A small audio-text matching model, trained from scratch: fusion encoder norm layernorm.
Rows from block 10 of the audio encoder, named by matrix and row number. Rows with one number belong to one neuron. Each number is 500 + 50 x the weight over its row's rms, rounded and kept within 0 to 999. All counts start at 0. Numbers have three digits each. After the name is the row's rms in percent of the matrix's.
# fc1: MLP up (encoder.blocks.10.mlp.fc1.weight, 960x160), inputs 0-159
# fc2: MLP down (encoder.blocks.10.mlp.fc2.weight, 160x960, transposed), outputs 0-159
fc1.603 104:539507498543441465487455617498499562543544565464458470455562485472500471496521648506448514465486568539501531462493498544500517431447576427557476503473540359500455529467534546454516489504531410518572481525489608460485450472580462582414591555476588548543376552447507456428497492483407571570507523578484476459478463516469496572542460525551498455490405511546533533440455558550470491455424463511506536473511497441453594531538446437460479558515514486540435478380558459475476517477549608
fc2.603 097:526548539557425507476560513494482484461458520547493599553487613597517450469552454508437516554471517445505486449497541498534569556487486533498506523594505564506636514487510506557451446486591511543539515495393472385424486416544608513500529498556476581484544553479490492522480449486510498432506512622457502456538538489505482478528380409447485427399494561528523522544506521541326473525547510525599560490434483478446462413487506506481476432424476494463505436523504464495592563513491445
fc1.604 100:519526552524493557413606474452448602441475542551511505517536446476516465488525434527591502466459477457492504423519548477460529574548480451482490426566403484431573435627575513549484567534475511338438480475536471381424544393535446475444479483513458493445479414473492579473500483497456466518595536451495480499543540532553532457561493520579495576427515523460509510510521472604437452505442472434519485474515450464579570502492544572560564506498527572540504522473479599461519453458576502
fc2.604 100:500579503489611617441529472476522515548511445520520483618532393479564472435507521473438466451508500459470592542524495496545511461472490533530474533525523400510494467483522521509498396506478385513475534570431401571488405502557513532469484427464465438459510543484476565517482496453451488536423470512538467586468426541494514562518479427444564420505574486526508501486456514534566525459441525408591475489538503431644416518599499518526426522562549557555446395393540478470519517538478487
fc1.605 097:461542468545485536478468463468430441434509489442531506501413467497446483501508524513482548507493481602532527523542500491579519466458487486514506603468530523415518393582532485616504541465538588500415434549433448501436453433511535573504496570465491512497404538507553477549497450410489538498507490513500496597592474488503416314511519551519549421495451454474503581499556481512496512375512488503521491602468582582479477627450538421535487517520444512437499480520466590440504451438551552
fc2.605 103:516526576508570483406428547439496547509462524498596509471435417512642582471432460481387452424475523446416501507400510517464538515533445484544553470501498510472535516542531594550489474502484488541445511522540477482537376572534464423464537560481470443529586526530463611536505542506482531377452536607526518540527559477526486492517499513431551481433506449474522482466476533546464490540451433409431493537425501547496465504551470496510506591479529556538420604497502428451448421600482446
fc1.606 103:569554479488421535485519582509593470491563424552581525460547396426473447520516491496477541492539504501517485484506420447456551446510505583556575460506506536511469515479488504502358458497504585433528524561475518551479493424583444531532546519439540386489580471513556478519547445483530592528538481567489574536456575536457555438511548501552494503599379492496551522543502405597503438533396495500568567518480449519425519489521577384445459411468489490528531497548421561506549530466456510
fc2.606 104:479438561464431474504447566527485549451478517531434365498630504506566594470492511507526481495523624643529529525410433581443551532537475456542488465479462548474537569512539459535376568551429467502412516567474439521444503507489508500550463507487478444390542497456524496477468512525492487523504433550522569540588493411478492503617560549573474536418566543556539471471509559500480560443434491562475538510503456487438507525503392543495534506434486458535471456474434530567470489525423566
fc1.607 107:393464553489478499575573421493573540563524538464526520392486508494464544448404531485431507472500428425381473435525589481480440473462546409557429532535511436522535448508462438617564592493548497510467434471485459520445472539509538522484487616470425525477581517440554519560493494472499526474485398537485500580462494548468510500545537492516455383488439435445500466332537567535522463463505466484541478508461519569474427450428450471484567525470497477514559527452422447486495547428512519
fc2.607 099:457506635513489617534478533525517437494534426490544458505508516405453363452600599515489427537517509467545537496425479510476522501457456479482568487507529504608515504470528512538458491473550534490512586468483496530548560581547505504358499522643456468476448406490477562597448462507574522555484488574441539503533541557469484498497459517530519551433501534484497539586575463500490494498515502440496438384493598432420491429456472546426497486468526471468499475468568521413453421483582520
fc1.608 101:522488524515493546379477512518524624512504457529476504468481519426582497486507550492413461386482502485502484532626456450546554533555476549515532471435515423502453383489544490494540441471520520502529601527553512633552560477484449524556516526421574453478508382395544517574571511471462457468475499545519569443553549505529510465534505560499512534467541519429496573469459428568417446436543451555642559506410502505484562494499438522564488504475486530468471518544542417444577421528483493
fc2.608 105:593566483515562491512556436576412421469514491495506505531399482560425534532511536507437509552500432480544454403492428510478529420405447473475533423486471558596550517549423450420454514471417471472485477443441543509446496442489463539572545410485542473524466500559536509545496520508500424517514507537500521451519564579487538518538452522497570441551458542464556601522522584543568443451540539500477487653564515465530530385498537487497483552471584620452475446560450538539479441406490477
fc1.609 099:579657480449453516525372532567494484484446615495560430538507500428464523541469555438508489431497530495549499449507477510460412526583496425519526516475519486467462543540535510553523550514488525513511533450507551476412461563454497533463531466435529578454508566444534539429535502354495429586488470491526503384516444502453488447468509506493483418516476535480403554523488492503564559452515593426602464496488550469475450514512497420480520467559482495604451340521563571449525493489538479
fc2.609 100:486482595490393492491520488472489545471511441455629530494525511488514477491547604536512424531477520485470607481459460546442514498579431553585492504435556490582512469586429503424449591488463532542496474458511615499496435375433570447451478401535573536548526425495515513474520425537630443497543484518454460597470466539517522473469547522487526538532578510503550438500545579487431529483506497512432516523503475556528494513457526462415517497434626496492454526558456538630554493473499439
fc1.610 103:554536485499521516523523473487465510586554476531586500496500446555518535546480528438445461509448447527396413502474502435474567384541543575525546392564442439493491546520536522538484601528519483452506543396564437535529468469512418557446620515475448500521514534491456489547522496431591474479452417566498530519456545562440524438442570497589489528502472552468534469524543473523532438387661494534606457456454537437512579491491492529473519514473482434526475524580490587478586417545512469
fc2.610 104:469463475514477516586408431518461462522444524471519538529502368454514444576572482572526458464555510469567467580478417614523464433532477460565449398523477479507547532553515405563508564500444483413542465515480483585382462520472489539516493440492535445505511499488419419489507559543461458493526547538451551580478558598484471464484452541436446494534515507579518673570507513450490516473493545461551537489431485482548529452500464427532462468504401437518590446514565503430539515426531449
fc1.611 096:567447506485524537496546425446531509469387536527460616519425507572477554467567540568495537525523451508510440598481576410481594536554493448454435487556470468450476536493558487438501547480532484539428504502565505442523467544572540551499533565479522557558488508472483569434462499576431429534448487581524535441485504450506417513470504459624459462513423543510447559544445559421559558486513608465521501555402430485553506615429511500546471486509510531483484554443586564443538414561450542
fc2.611 104:545427581508449467512583480446550483554509397453462537523524594446570432486403367536495480516497541505477461435483400504564566527604496435482437482564424472495443499470496502575433558489557577483515525509534501491486518513498520448481482511473465482506542601438407481397572560499449487478468532510477376458532430428488529557489466534492552447454526562444512399577519488551495519482584542410531487513493585527509415538579502386583532538518530477571429461491532510456529545532505503
fc1.612 103:491485452484509528498502502439525482443504437453457514495533492459414618595456536475425507624536465569577397434505520568478506459515505463424418537480391542471532531499491480467535396512553545508559564479471456473492494477553541518564579568545452486525539560426554476528456470506607370535483522552567486608346502484540550509569536544489447483451475484493465473570529501450422504458529539483509434538490575585546484536477513602443572479509506463528553450528460531518501533456394490
fc2.612 106:487444515489478471521541496466503429370520435432439503458519468455566523597525480427490563552537438503460447484537576484535535485530559447534477492497563513482553578588480485451486470431481435475514401551527624472487516533520527496497422422478574466465612496421520503536493470502500507476346491480473586558516511506456442533490466497489445523547527435395447534448522461453461422485461457510524605506553506562604530509487464559570442563439339479534538463441494581509527526548514450
fc1.613 104:485537542486548518454444563406462547579446391473500473410492553587529441487418468431550516447521510449495567464454455484533524458485422547529547612494519593515519490483552524567526457446576567534507542462431459474432510481473497463520460405472415559429546440512494479562548558391500520538525474564579538452489473521502529492568523518528449452450572526558415495475586499549534401404544482489577499516563438521531512618518531584489621512538444478521465538526558435431454485529487489
fc2.613 097:524556508579527557490439535462471476565571524558478451429499589368448491496536524550647472480477461454468490496452626475641520483485510556432486458501475463486434443494503489506495424503519581514538515484518450503566463534474554536585451502491631461422433482550478520593439386493579452503551414542520536513551432478521474501482496555538515500542489470469533519485501528427505491491401547444394451472429513405484403477415467602443521495530462509480453497506466556502532482485481436
fc1.614 098:567589494390481537472488436473606537456524498499482467486449543456448511397483519481525483482616436483507517465563464550564515581543537508543584525511524546551430486347486545456481491563526434483486508434503578521520506551487520413527510443474457462531514475497568434477545530451514564455527436525549472498462490418427548572531621516574421491583592563571494512595525520407453470473492456533496416601539523477497503505445507582482513498495595482519413508483477510539574382492493504
fc2.614 106:476421489573465514449441528497444591514514438506471490480545505502503473459544547512507432532507540430523557638469507550472603437428535463465567533485500478425420492474513555430523392503489429626549586460514474583541505519551563475494509489436419407576591591515527485566579559484489486505448456482531530546459548543513509447507483490451498441436444465512441560461486552488552549628517444458518472517496379516533415595444501411482466516392424477562545500499508485544496500479507507
fc1.615 094:515511470564613459524499505566445590469553539441546469620514470403486480427443516572445566491518430507496567454516553443525541500401552462546545445520472513406518564513482564479464416519579557479587488416509477472482514514486547490549521542530532455376504609438471456413451498557419541555542498464550572433464504477588482517514499413575435450564537494533504364460545473533474546550495457541503551552488506514395516497503470413505495519575574497469528532457438577509500526478526486
fc2.615 096:581468521525536515614545469467549515559586523560519485551522499466344553438540462523491575426450535545434446526534572526528500594528496566517452546525453512476500431473534532583549486439541560447532553499466558531446571508461459526450490551544521587420505549454461604520471561447535458455493438445430481530437512485503537513479543511498451538495494461491513399473455495559544505505548549498443525587516525469427532473555506315506404505461543439578504588510424502495474453543516600
fc1.616 106:391449449498489616458391584485498596495548455484570498600506513605524470487413427499515480437539402513464534510439487479525450486548542496524530532468590526514436515490531467533534471504512527448503419513545467558489534532485555458479558481565520404498497527575547543503387506464441462523530473548531506496622487593459476503475489532516517506434457482547559485494455500551574545567519439486591400535450470526483541553451577546426540580553449507553515556513394474456481360451454523
fc2.616 094:578515511421499459447601560518569521439450454457459534517518589407473503535491386548511527436469449494480511551484519517594456562479461523493486572487535466507537475521536534520595506500566566417489393485467510571574405368483471491576550504490459498518503511532407557504415608454550454460530491486481528456460568480461551504490567472402530568503481513493496528461573534448547535473491428359508543501588464398482501431480449477472461427540528520531438504592444504461468481545571446
fc1.617 097:464477443475462463491458530522434556490499566524488596493475560473558476460513465506516468464587387520429546440556515527519508483517503460596501490516604518503443492522510539508476547507468429394455541491562405466429572488550513534495497524515525454433389494415466519492485529417491553514479583446480519456558478535436591479520581495468453492524447513497489460561535563533472551517576463549556427550542441445541526461534484430419549532545506415338416612583451498431500482383478548
fc2.617 102:557423563462559524484543526517496498487507465533500467523491520533515460544415579482504499555522403473516489467493464476515536523473513556500477524529507439487574516462495537489544545405550536547478412517508542527487547550524435542461418466519456586493473488611437505412426596417528445486465576440538580515491379502490571569428484408450413506545532442502529530526459592492480482534516521470545470421406567465491526493511530555508520423549603528602569569573408551645450513539474571
fc1.618 101:451500507513496541508515464433519485537458564497475430423566437574461520571550534538515473554519531528542527427560431583448428506489451498505520452500532550619479542478513526440552424542565575564468466628525466520506503502510457586420432500460551479429558559477494550566511474534483546504534399507500418491476608516485578497478457491656527597458523444546503520436491524491517435573423478444545463489586578494508473540553402408507488464611492508530525460541504558500486437564443561
fc2.618 105:520468465518563532565487467504498445555534495527545506597531430500419508463572604474445469570503541513551446511478487531444529407460485515479448450589565512593527465625543476425544484468557478575550446548448524578460409407546508563569475382425578496557489512519546430524464490475502531525442495441509542482454552565549517481477401525522504495447544502544576462507479542489484445468568476510505536521491512512543413565569421447484553540515555531599408520491509532495601404429446582
fc1.619 103:434463419430531473489462606478469500357484431562548584482446513456532467461494471459540455459508455439461440477499576542542462486480428504466498582439429542507481493497537552548540551456490494636501488511439547498485493487539510493397505533516514476513454498532419475474567580576425564557418508466586553603477459574445515515585395430490404500562485541453515537446486548519398459468510574484506504517619433442409488561537495433467501513509470430489475522542551479521545449569519465
fc2.619 112:561502474537514487476516502469476425425522507487502558542573485466534459464525496536528536541525355492570521515463571484451483487627577503485433442458550473439492574553450406499501516434485564419479553531521556572466403483440526536509532514525553522525442489462500492576488447561506334507506461573537581441575570483505476449463498469568604495482520491551618462457533468595536607456523489420492545494571508516506505473511531454478516603480544444469572428416425430468541506465541487
fc1.620 090:487490535449435458519425479429416418551536412461565453505470502433592442491498499413499573576557436390453516626485555553434589506462572487482514504501551540423536505511541568514462440454491550548526522449591519484469512497545532429519497478529559485470496475523477390442466460566536438466440471519483493436446490419520547518431407565524461568468506516517422457510381496520432524504491492553525566522470513554432509534596383541489488493485550525476437523494437484503434471595596455
fc2.620 097:539468551502538536373486519523539445510531447530557495513489466411561571487407492461470534532488526501513419500466530521433543413566570404542497519536619484489496439519512513446507461498623471508445596461543542597471400574431535421488503510428535560508575510460465518483492592442423535434514539485482481565550518501453632543531511490457473556495549473396542435467527449380521523504419561507417501493543478495542491505586578462515519499489489413437581544490474490561501484525528577
fc1.621 097:498597527504470423447491510504530493533482464525465463513413495496568540455582564442432571501600463506525463539512563532515459441527562516507438422523551552433528504509456533501449486530528541592474467480479486441467543535468617592670510565416381551531534547536481490459591499465516422544487469522465414463561548539536452489463441590529469551485502448540507442411502429451567514533559484539596475449475554493509476595479474485581578500503514547503511495552507470560508532464366438
fc2.621 100:477538487484451495483412446590513457464464678477451480516542501461478558450404503540482432489451496507424412571539574506484587492539539580532437524524410514469519556429504584486504546507388493455508496557443574502520495511509505509476540527504519512512460447501553478444469517589564575525468536547420492443494502498447492460529445504519449478534503473486542359436459438493550373516590514498504511498397535605445400503567508498556422540540440440499541441559447560474566502549501546
fc1.622 108:544587506528526572516450371481563547529503451496551517583463573514544527462443416454527472522482548497376501545497487494547556540543476463501543527545488456488447461565514595484456504394458438510594551559488364458525554547507571504484452445520553423543594532515518446584487379525509511457434481428552508540516507505493544446464506510518455536510414495553484478413439508464469468498480622542588526659565473446530500508561511584456480443485475492446503521485564488420481513470468497
fc2.622 116:511441505523642518562414489483504457574533585506479516529558518466519515476443525491442488527489555506371468497499521541605462519511456463564442438413633568525414481518383459519488469488447519464541499505483600534573487511468537578440498480526485565466454436584491562561427550529433474524530459491585550530424478522534552510499462576519474452507543379421396542491478523527516428478554452458502505596458534496434540548548460505573537539509483558512446497549584523483480448460589462
fc1.623 106:514537541473453528527610465504557510472576523527516536465531502477474556506459560412468489481523532551569461498496492575615507499591485577443528609453502466571462590464427456495479509548424459447468473424496515527460435397432425497576455583440440473464493498520466492589479462423492550468600411419495461452486463446590484455525528550473477552462503543558476581465520452404571572598502548441472495549471489464500524529503479430502438571551541488508514666548548530496544476490485493
fc2.623 095:502453462453510513506547511504522440560429486495456439581480445474409570601586438500454502509463457473522528419544592529544648464428445443383444566558380490526511531572580440475506548515525482440555471516472541439514517463486491483491511446575520546415476527478469431542440546487613570511558536622485497537571470527478574533613475522522590441558539544389477521495465494499493442513590465497513511561530447472514515443498468404539526537532435452462493509525466462516554491510485468
fc1.624 097:511391508447530578347510562469514457508447530510495470495517446486495488527497549463442467510543446533439521436475560558444541483393457427438570467541407585409526534497489505567396498479498497525495472519473516510500350499461594551476396439508510535543526601481539533566517487490539534350456551521481638506526449520418521526441401540517454525430541519432537482475490470519565516528533508496581536476506548487540520450532541535477543481519465412485524527530626489528445460494501522
fc2.624 094:559533509537464488449612505447449509548484518578593506448417555507435533460501523487494431474480508503470490571572452555565580509453532513621667609490454485462508529514545574518514452460472414452535464481587467525452537497518483456536473464512522455403511451466431545525523554431543516553520544550491567554423481551546447500563537478553433543493551540518460451548550579493395466534439537453507454570544530504536475507466511555467561515471478460542398467539544485471662549568489526
fc1.625 105:543531511482576523448466496412479516518526500472527546452498450453517445441677471542530529449522436588490505437528499514482387446518430489552528525502487490471494405544475557449527440467575580482535541517456519555449491423577519520474563578457518476453463478450516415610495442514412546489527454450500545507496637574408514468490522552505532464486473544433424500484482486460486516490439554553531482482508475602566461591533490472533515487511514469554527535402404436418494511552527652
fc2.625 108:500505425546479598570455486387523484429506501577497544464534409544449452508452470599528499485595454522550540433484540458460540418539484429432432429453492584432462502498531486573474466564508433497559487499504474499477536373530478454475464420440632543467493602502437481557403501490509458444514493477555528566473583465592510506562507433551508430466512484474514570556436546483526599514415525567530523500592517520453467521514478591511386565541533523481489493426505537453505518486540526
fc1.626 101:441559483527561489541474489557500526569515509506434445432389405499492553515509522519491503573545470532461504443533506499531575451506526528487510444488538463494478370474462515488549434506484492449509527485399539456612466539512472540381458432457329479553551451464507540514501453476494505536512473492503504520379506539461567520466529553480550509503484478517500492439496581484505620429466494626542516558488437484402450563505451540528422559613540435571437519477383476575494463539563450
fc2.626 093:540535449535480495476491546469416522528446415439499558582522475442485444498572452556446542545432523428539507481526558481566445518547531511426602494546521554524531478445481552538457448534480478601461466538627431533549487498560479514527488454530477441502624488475529463550474448433529394484415519574515504496452561449520592497376531529476484533502467473576517445494498551471536565470536557568502571525484568571544453466556561480452550527550611467416545447528575553498470475597503388
fc1.627 105:483502498523487558535506646458475432464544456409595533530423549440577409530565477476492465547502508502557631484427503473503463528513505450579458493514525437494542403461554567462488422493546477499480472458552582534524530541414538483512519510472492525368451473455525479429516447535483545513446465484473524502579524522535490502485407521497565417475532507552581400470487497530416497529560483503414476378529530412478509436550515495530515557537482531548370467401495565548522552443563562
fc2.627 100:497478586535470522410533491382528438462525523546380507494423480579587558485516488535517436495522457414499523456437587426432509536573514444449503411415521539502497463520482538359514453542514442474679527439495487465440520480423496471418480487490554491517522487497496599492493487469518535534615508445434550434440431503546549507494548506493498424452427530509480474572511472593542447523457500452480520493482506528453468624428484520542469576521442470554556439459560471489567498481487499
fc1.628 092:599522508611475520486504449389592552577563460434628537570536495468487425507509489442542510448502513486532513509516475520523551529474586551487521426533566529549442492604407560481530479432501527529515520526435410485453474523494541477552470419497586481477529479501537491483475461475525417488403498525490476559532479539509538538461493437582518539481545517488374544646433552427444584445590423473508504579541476461505498483466511475536551447592472513511558537445431493539599490487414507
fc2.628 101:488550489434527508485479545555556539470541470393513500505463475546448427538487550468497442492511422523358546543545510503441539478501468536469548451489614540473424443548484449489475536499474460481571533533478599555531480498443480462515412544561490537581449530430469492532568535414516480401518452499517445455557448533532511501463631523500483448419619458585448510499569579474492400576483467421526467498611558506488583478506506551538478509551547556561498569547442563455447469597480430
fc1.629 095:546512530536461524503491463498432497490579530538473536538449565446481481568428584475438496528579458480577481587520542452545403485408533568468454501460503442506480508436508534565463485535497557557480539490513545442370526545490575438448600444524524468479517457581503498500567447463465545508427523575544455483539560575502524603524462596553507536464574455471431544508473638464506517496551504501450437484517448605533509413525474472393625542489510478500492586546497602535560585490526499
fc2.629 096:497449398521516476515455587508536526435544508412479471492408518508495486472517613609420522487545513469458390496483512513504418513532483456525597496470506513452472510485515421431450470553486454547505497476458508524470489467454498434488451513581517495495475548404572516528509489525527575613444428435504604462473532522565584445497534468447467438400485569450527475550532509589450511499473550463404443424481383559503481496578528466428624495496437462483465508545491522425419505448589582
fc1.630 115:499508695570526498502499481547584456468486481448577612376446489436438425513509518380512528408462451527520453518507486513483490524476495435560474542493541468504406545490480495467518556503462538432548606498397448572519484571494503519464521499595476479615534484533500559555480491532474495517496486533454525557465485514572467490448556540569452517560507563542518442491500510476475507550421551572407497501508482518546468489545515472558505513546510453604458449566587369487436510436588490
fc2.630 086:484528493528522451493549576510575399557532482571442465509452450483503521419461487557418498488504571481580495464479550567580571570570490541498480562484459383451515540516619565468420518615472547611492551499486564485547550531526494462551481401477526409490486605510607472466541536527488578526548430413561509466409549404423512464490450385561488528491480563515477484555417572456506485550545463534464528476545534497440557509438486483514461442512462492494482512453564545450476469499541451
fc1.631 102:497492473531518456508493591538411490523532470430502493502557519576596551438443574482487483475549523531450538478527527554510535471444431535473484419642520602579406476467489482469475401515659557461465488503452505462431567536526509547402460505429524521446490504478514539487594423351454515516510498543577607540525486495526528508464476509452589518464434423520555472490399539522452550525540474534519562603456409516553524522430511480493494555472506530559465479498552486500583496487578498
fc2.631 098:567500488457488546545453451505499452451539504472510475425514448439434435516479472497501522511434598517458558505585525274514533471516534508460474572499508553541550407583524464522558464441565565496485509540513520549489531434351530565507484457556530573528546481478470492438466501524537515516481544508577485565585459485529569457540470491512405513567438491522518499483446539509591517431532509584526500485347456474507485483476462500482472506463461456368587449597512483449533566467472551
fc1.632 106:519544533524501439512501544444497478506499636460486492601487484512594454466445474386472532559559545511452531507546447632574447585477528440485524432496474498516522513464560444486518514477502578476502535419506549561537534442535526548476406493440491462557475456518488505550529562557387442551546581552674459497484478436485487461522563477559535613408463512515509558530459486565563448546374486496523421481524516496460515548521539565503522553475567439516451581549428442515527471537528495
fc2.632 110:540450404558448515461422439414522470501451528567598430498550418548444558503475489427471557472495457482449486546542573501498519498505561412455460507484587505475500496515410455459530522509526530580479471507534546467474505509530487327424448529410454504437467530447430412540428467570553495468537439534503596541430498582455412549489515567560512478512526534599566509440523511463460405537455488535601480578522557502497435472444506478542606534485462508441500444481535492428492450465469567
fc1.633 095:556448507500531568528543543460547480424524482418473456523462538469515462478396496529586453517447516514452564514488521482417516544591415562461526466558527424523446528490483462462507461484503460512399481479494502487503472527514396425390534493480436486422493404403473491486603436468498433575493546504477450476540438522551492409454533415470456490481513511499420533583441520661379485536522483501549490487460505443525619499488487531562473480558560596522554556571505427486438501533456584
fc2.633 106:543459481477490438554505485536481459354545579502481523442518509366533532479440569504614464599481467549558585602553512505501423556399461451616507538476470438522535485496482467528504570584468597498501549475504494487457456535379497490562503468543449486504491501523501498488449433477477491524547456511532495450477492542514509531447452505580494406463459500550503426533375518638467575514534491556525486485499534562558577477470476521595518454505552385515542599451435535482501466491537483
fc1.634 101:529453524461572511468477514503542513550538478433499446562526554489548514529520499515488551398558566474482505526496520493526534571511537316425509467465477474494559406478513547474483425449547521423517450503539510533631573567473541429636479538392404443470512496541509518454420533530503545606597518448374423522475510501498447518514492507436484559458419501456484523551498537576492395480537575542523473581521494486511536521595450605532553534423450533500524469515461514490472462501548523
fc2.634 107:534439476483528436434508463502518420397504436479530578536530363419494477455473537393538558576502531534462512562449440559506465486380558446585450471454492491532458545491535446594525467501411554469509575432557586528516463499451626497458446476525482499470477557529514521478481513527469438518473429526499528466518525433445496688456536513473492466452424502542440553434422501532465521443455495498529539508484524449557445512525518550535504450453481396482520543571547545553528426413548514
fc1.635 113:517439562533478561565481530505502559439586612558516442523444527450494527463415506521561450556478472479532521438567531398512464535490522483485445516534505485606470509541473536522494519462447530495545517504478523400527518460540540459466476539504466402547539412545513474439426568456528499510446478454508522429475481515516496511495453457398411375444496523415451486367442525478509455505430464523438613520535546409539432468493509509514347469490412337510504469477456528519458454530511453
fc2.635 099:577441576490574532526551457483574499554558433469438467536488488518505498620453613501383574495426555479550532586539528457430475413540533564451458497547502454487476490462515453462579437464506560467466443471459381559505470483560588531504569468532546554490453528469570488482504492591422516542526524573536486553464441448412402489460434482526489575389553516510507452491441493510474425490429535600444563615502533514453486485492457436509490459533496535529472536571500484481584445552529522
fc1.636 098:518448578484534431406520430458551493561475533492500409468496487499426514553505471516562523513476421452540562469461543477382521517536578443509434494545527538521532496568480455370509480578519478513456535434454466427471534389558506503607524520515481530591559552430457512498482470505448524479496516521589610620486369452498650443433497445468535557505503441534512465545446527400509509559501529479459433460487538562498524459493513497455565490437531526483383510465492456551564469471448508
fc2.636 097:545465544547536489588480492485469517484517484436461472554499517477483475522441499472568390498441471529553499427565464465510489456540498415609593440473425513431510555501554444540499569574387475500520441516559484447572579510541500520561490477451482570516330459617582515461440622457436540582487470523540536509487471485555493442489460555559520446577480468465554484460470510455581511493592493554562440541572443493488513567442505429472511561521542455480454440443605468505528437504469492
fc1.637 096:532525479512589398490478543539634502503467530462463508570410504475443539470469579412414589494498471455474450554431493479543415543521418534445576518570480469480510540517561373486434529556481484487544483475523467408491556443536513502394520478580479502491446562562490452457477439511502454545486437559470494442462418455506531445480507427507463546393405377502482497511459492502578508494522459482585451471468470438591479526533476591482535481522508521402610503477499511534580446546463448
fc2.637 098:509535520531486474460524496576439412477459542469630586456502483568580473453504481527537421564583558523472569493475579503558569480575554412577463599489603461415435502609563545492548425475560532542561476563533452502586492438488444545482488531496478513494477544512568573484515601484447482494499465439419493565529444412517553451523531450513533416418468491441578544558546500471529500519571468560471528529519502535584493515483467502489461498529464467423545580367475501457535541501459462
fc1.638 098:388520528422485550500539524408525523528457473481611486497458517496520520604623529506471419533536532441483492570450560514491490417464491445506528521464524525521513525430513490481515516463444441520457454525374598494467437560488471387413495570499508471462478506488460539457475527506496486499590402491461447533469474530534460454508532569533444499499510511527448612510491427489450553463567577502442423504526492543518619384572495565546464508474506490365516444487577558615552521590510514
fc2.638 110:493465438498525386436395491619529475497426544413534455557529463412491548529551536576523450539537569491434598538490462529495545554552469532482450552464545469442452496516458545522611528515492549663527459507467533489502556479557544510539470528547479557578484512484476466419467539515455474549565459514484510417364478531506402514491547548533551467416467370556520423597603565454520467416462487539454508539471430425533464458457519504520476538458535521530478475481521443469510489498525493
fc1.639 110:567465394508498579545473480511486418549471413411501512514521540468559623412506480487536461478519528454464461549539546486514424548467577438514513495493507494613494494510488494470529433561452389571483506497563506462559512469497505486506488499442458481541492522458520551457516471541584494386581444546631512490536503541473480466458538508537479492465526523505549472503388592415598557477573475483510519506472350546395398554498511518430477624518535511531522553564438531548539483431526549
fc2.639 097:458534515583587517534498464489489540490571449483464546531508461481481530437514536567568478486540507487481523497522498450476478548535460428566411553519491447478535430509372547509518482552462431389496457459482483549569469471570588539402423552491662544542465500524546528495531458420475449514470589534482496469499551472521555541509551565580516472570591613522523506423383516466523509448432516453440489539550524499495499454555480604417487603396518457428541569494480495411483481478521541
fc1.640 104:481538441484626479479569538527518464492549502540526495511590561469477535462474559447500559453406571562528536551537503462545492514487411509517488555510449468545488483499474464423462590500495409529539427471502549538525525611539536500460462628462501407463602493436595508493484547459423506533507511445462437490581586441412454497553488464557638468489431529560500501485594558548599488497647457516448498512538445530547494551431530507489461532444501493530597518488525474496496424574492489
fc2.640 099:463490472477581475474490478453590470559482560508556542473508583583504448518378461491452546499481457446479436479392460442514482520502479449539604499524561480512526425486540416547445451429545483457514582508520473419546526570468526560523532556517522515591514435487493478414424546457383440546490461480557545569483540493496558586546531499575483479504543456594369548580479563580551488454558566475467464557488462484479552467593615519477489570531526440469516544470547517508574557496575539
fc1.641 110:480531515427508553527503437505419563496576548512451520489465550447569551444531439521528491524559546520569424509494512564536516468570452587498504526454470446457519455562512537530477461462548483504524418460623511429499539447493575526489439456546446487542487435515492480441480562476592519558502465492431526387461458525482452518447545489519496514649424518483474488484524501567501506515519486511484568494430577475417481584616436521445354512593518477517565583517495545430461450494375392
fc2.641 092:519459537485473475542523491603472422474567503453496568491590439528534440568579588510554518552498560531429474535495480535465472478576408553560584366528425468472507433431434507522498478584486508535543504511501569529559463425548483474451461501571566477511501505553537482514485467491448473485486538489465540471428470431563603493421542508579504472498442514458561513476434533531503431524460537629500459540552556468516526528541369509528449381535620421503501416400493528500448444457482509
fc1.642 102:498501429547431434576539441540511403542552542514563496531527555577566513490517546384498542570478519493559443559542437542484468422490446560532558490423507439473488505465471537541513510487598394446450442475561442494433440464547581548452507540597433483553474449589538476492447500486463501479536433501411548598510480454554549449560529592465585533460544477454592480410478562469467533520465447428544594496479442511548526447490473450497509486479504487562621465586538478484446518526580520
fc2.642 108:545559537561469519547544504507442432488508567521477481506495464546584501538371545545509551548563492640437563566552463481564580523593451505495484392473479477395467519410483566478499563527483525479459519453523471545514491551488507518477430542441475486559478610457430533399597597507505515490483463540539530488552523477523485528503441493524507487528591498639459482392503496447460425394551511520502463495532482503569348444558437501533553458465502547477468462554540565512465487494548521
fc1.643 091:567380500529489418487478511507463502562635539501523479528469494484470400441575526503533551568442621469499515440493489587513496526356539389628484469519496522476486449439523525512501456377564543560437462462421507464440445482537432481484496526478509401511571538527442373488553532521533523477499531487541524476494507435544617503479438510478455358498496514506504484495440495527484507583521506457469438509493537510471500540460612555424457481541492475432505462544565450569483475485459506
fc2.643 105:525486446383474517452451565489451532438443497477487582390555477505441550501480562547421476522514462509519542489480572587523533517402597474476509481494482574523544579498484460462492456540535431490485429467481461512439522561487531556504524469404489470462498536548485494522517528508516415396410492508570572519536431491599575593525578390549616428541511514428511432452589563504533478495477472554457484478497456522470504457531496496521473547433558595487401476468441614508481510432606526
fc1.644 095:585506511465466564600500482525562512552531487468483463531600581562509440477482552488504425456384414467540457540569475474485440482580433465482539496498541527441422599494501514587485527560510428523561457417434542458479506530580464456467483510368565432496527440550441455578467551495472553461517537523493459355526422566486528431482459436519468476549564511513492448489457479607535536485431562424512465590498519502575501505546501507406490527476462471541509429515604518552508587500494462
fc2.644 095:516504536525617484452441565480557555453492522467566431566503508622512493586601427447513393474418592528501524547501494498438517536461411475453502524462550428406426535491510429589535422498641519516480474541486555491536531541579518514406540501461474574545496441448477470543494464415525467581559453525485541482504547495487471507526603466467477474469474513472629425545611558535479582496437534423476456538429487527476532515481498556513474567494528432504447444446501439475523477514459491
fc1.645 100:579513414547545496439497426536404461479443575479520488477408484448523435477449382500499485454412494458451586522592497473458534516496534507516518511563527435581493511578522432575642561535594552410499465482454489468371512481458477600467554453493488610521542443512438537549533463532495423440509505500479529373514446478474465461570397581553485446485572467501454510543507540540463457483465453483489512496518508521516623484409540471525412503514457517418491504494518464483551522492514524
fc2.645 093:528433480401491528514535454534507447463542546528533551566558454477412516491557613443478481572492481605420529508597494538477543598564434417546563493566504437559456531513453495468447586432491590554530486465556538581586470518497594467454498526573509483555512530487579509537467529517578536535560561465532513499464488446473520531394487545417515489511500542487428460526587446512658490559496429472526546504470553523563489557546412531562557552484501494464536441468449542472522526436415531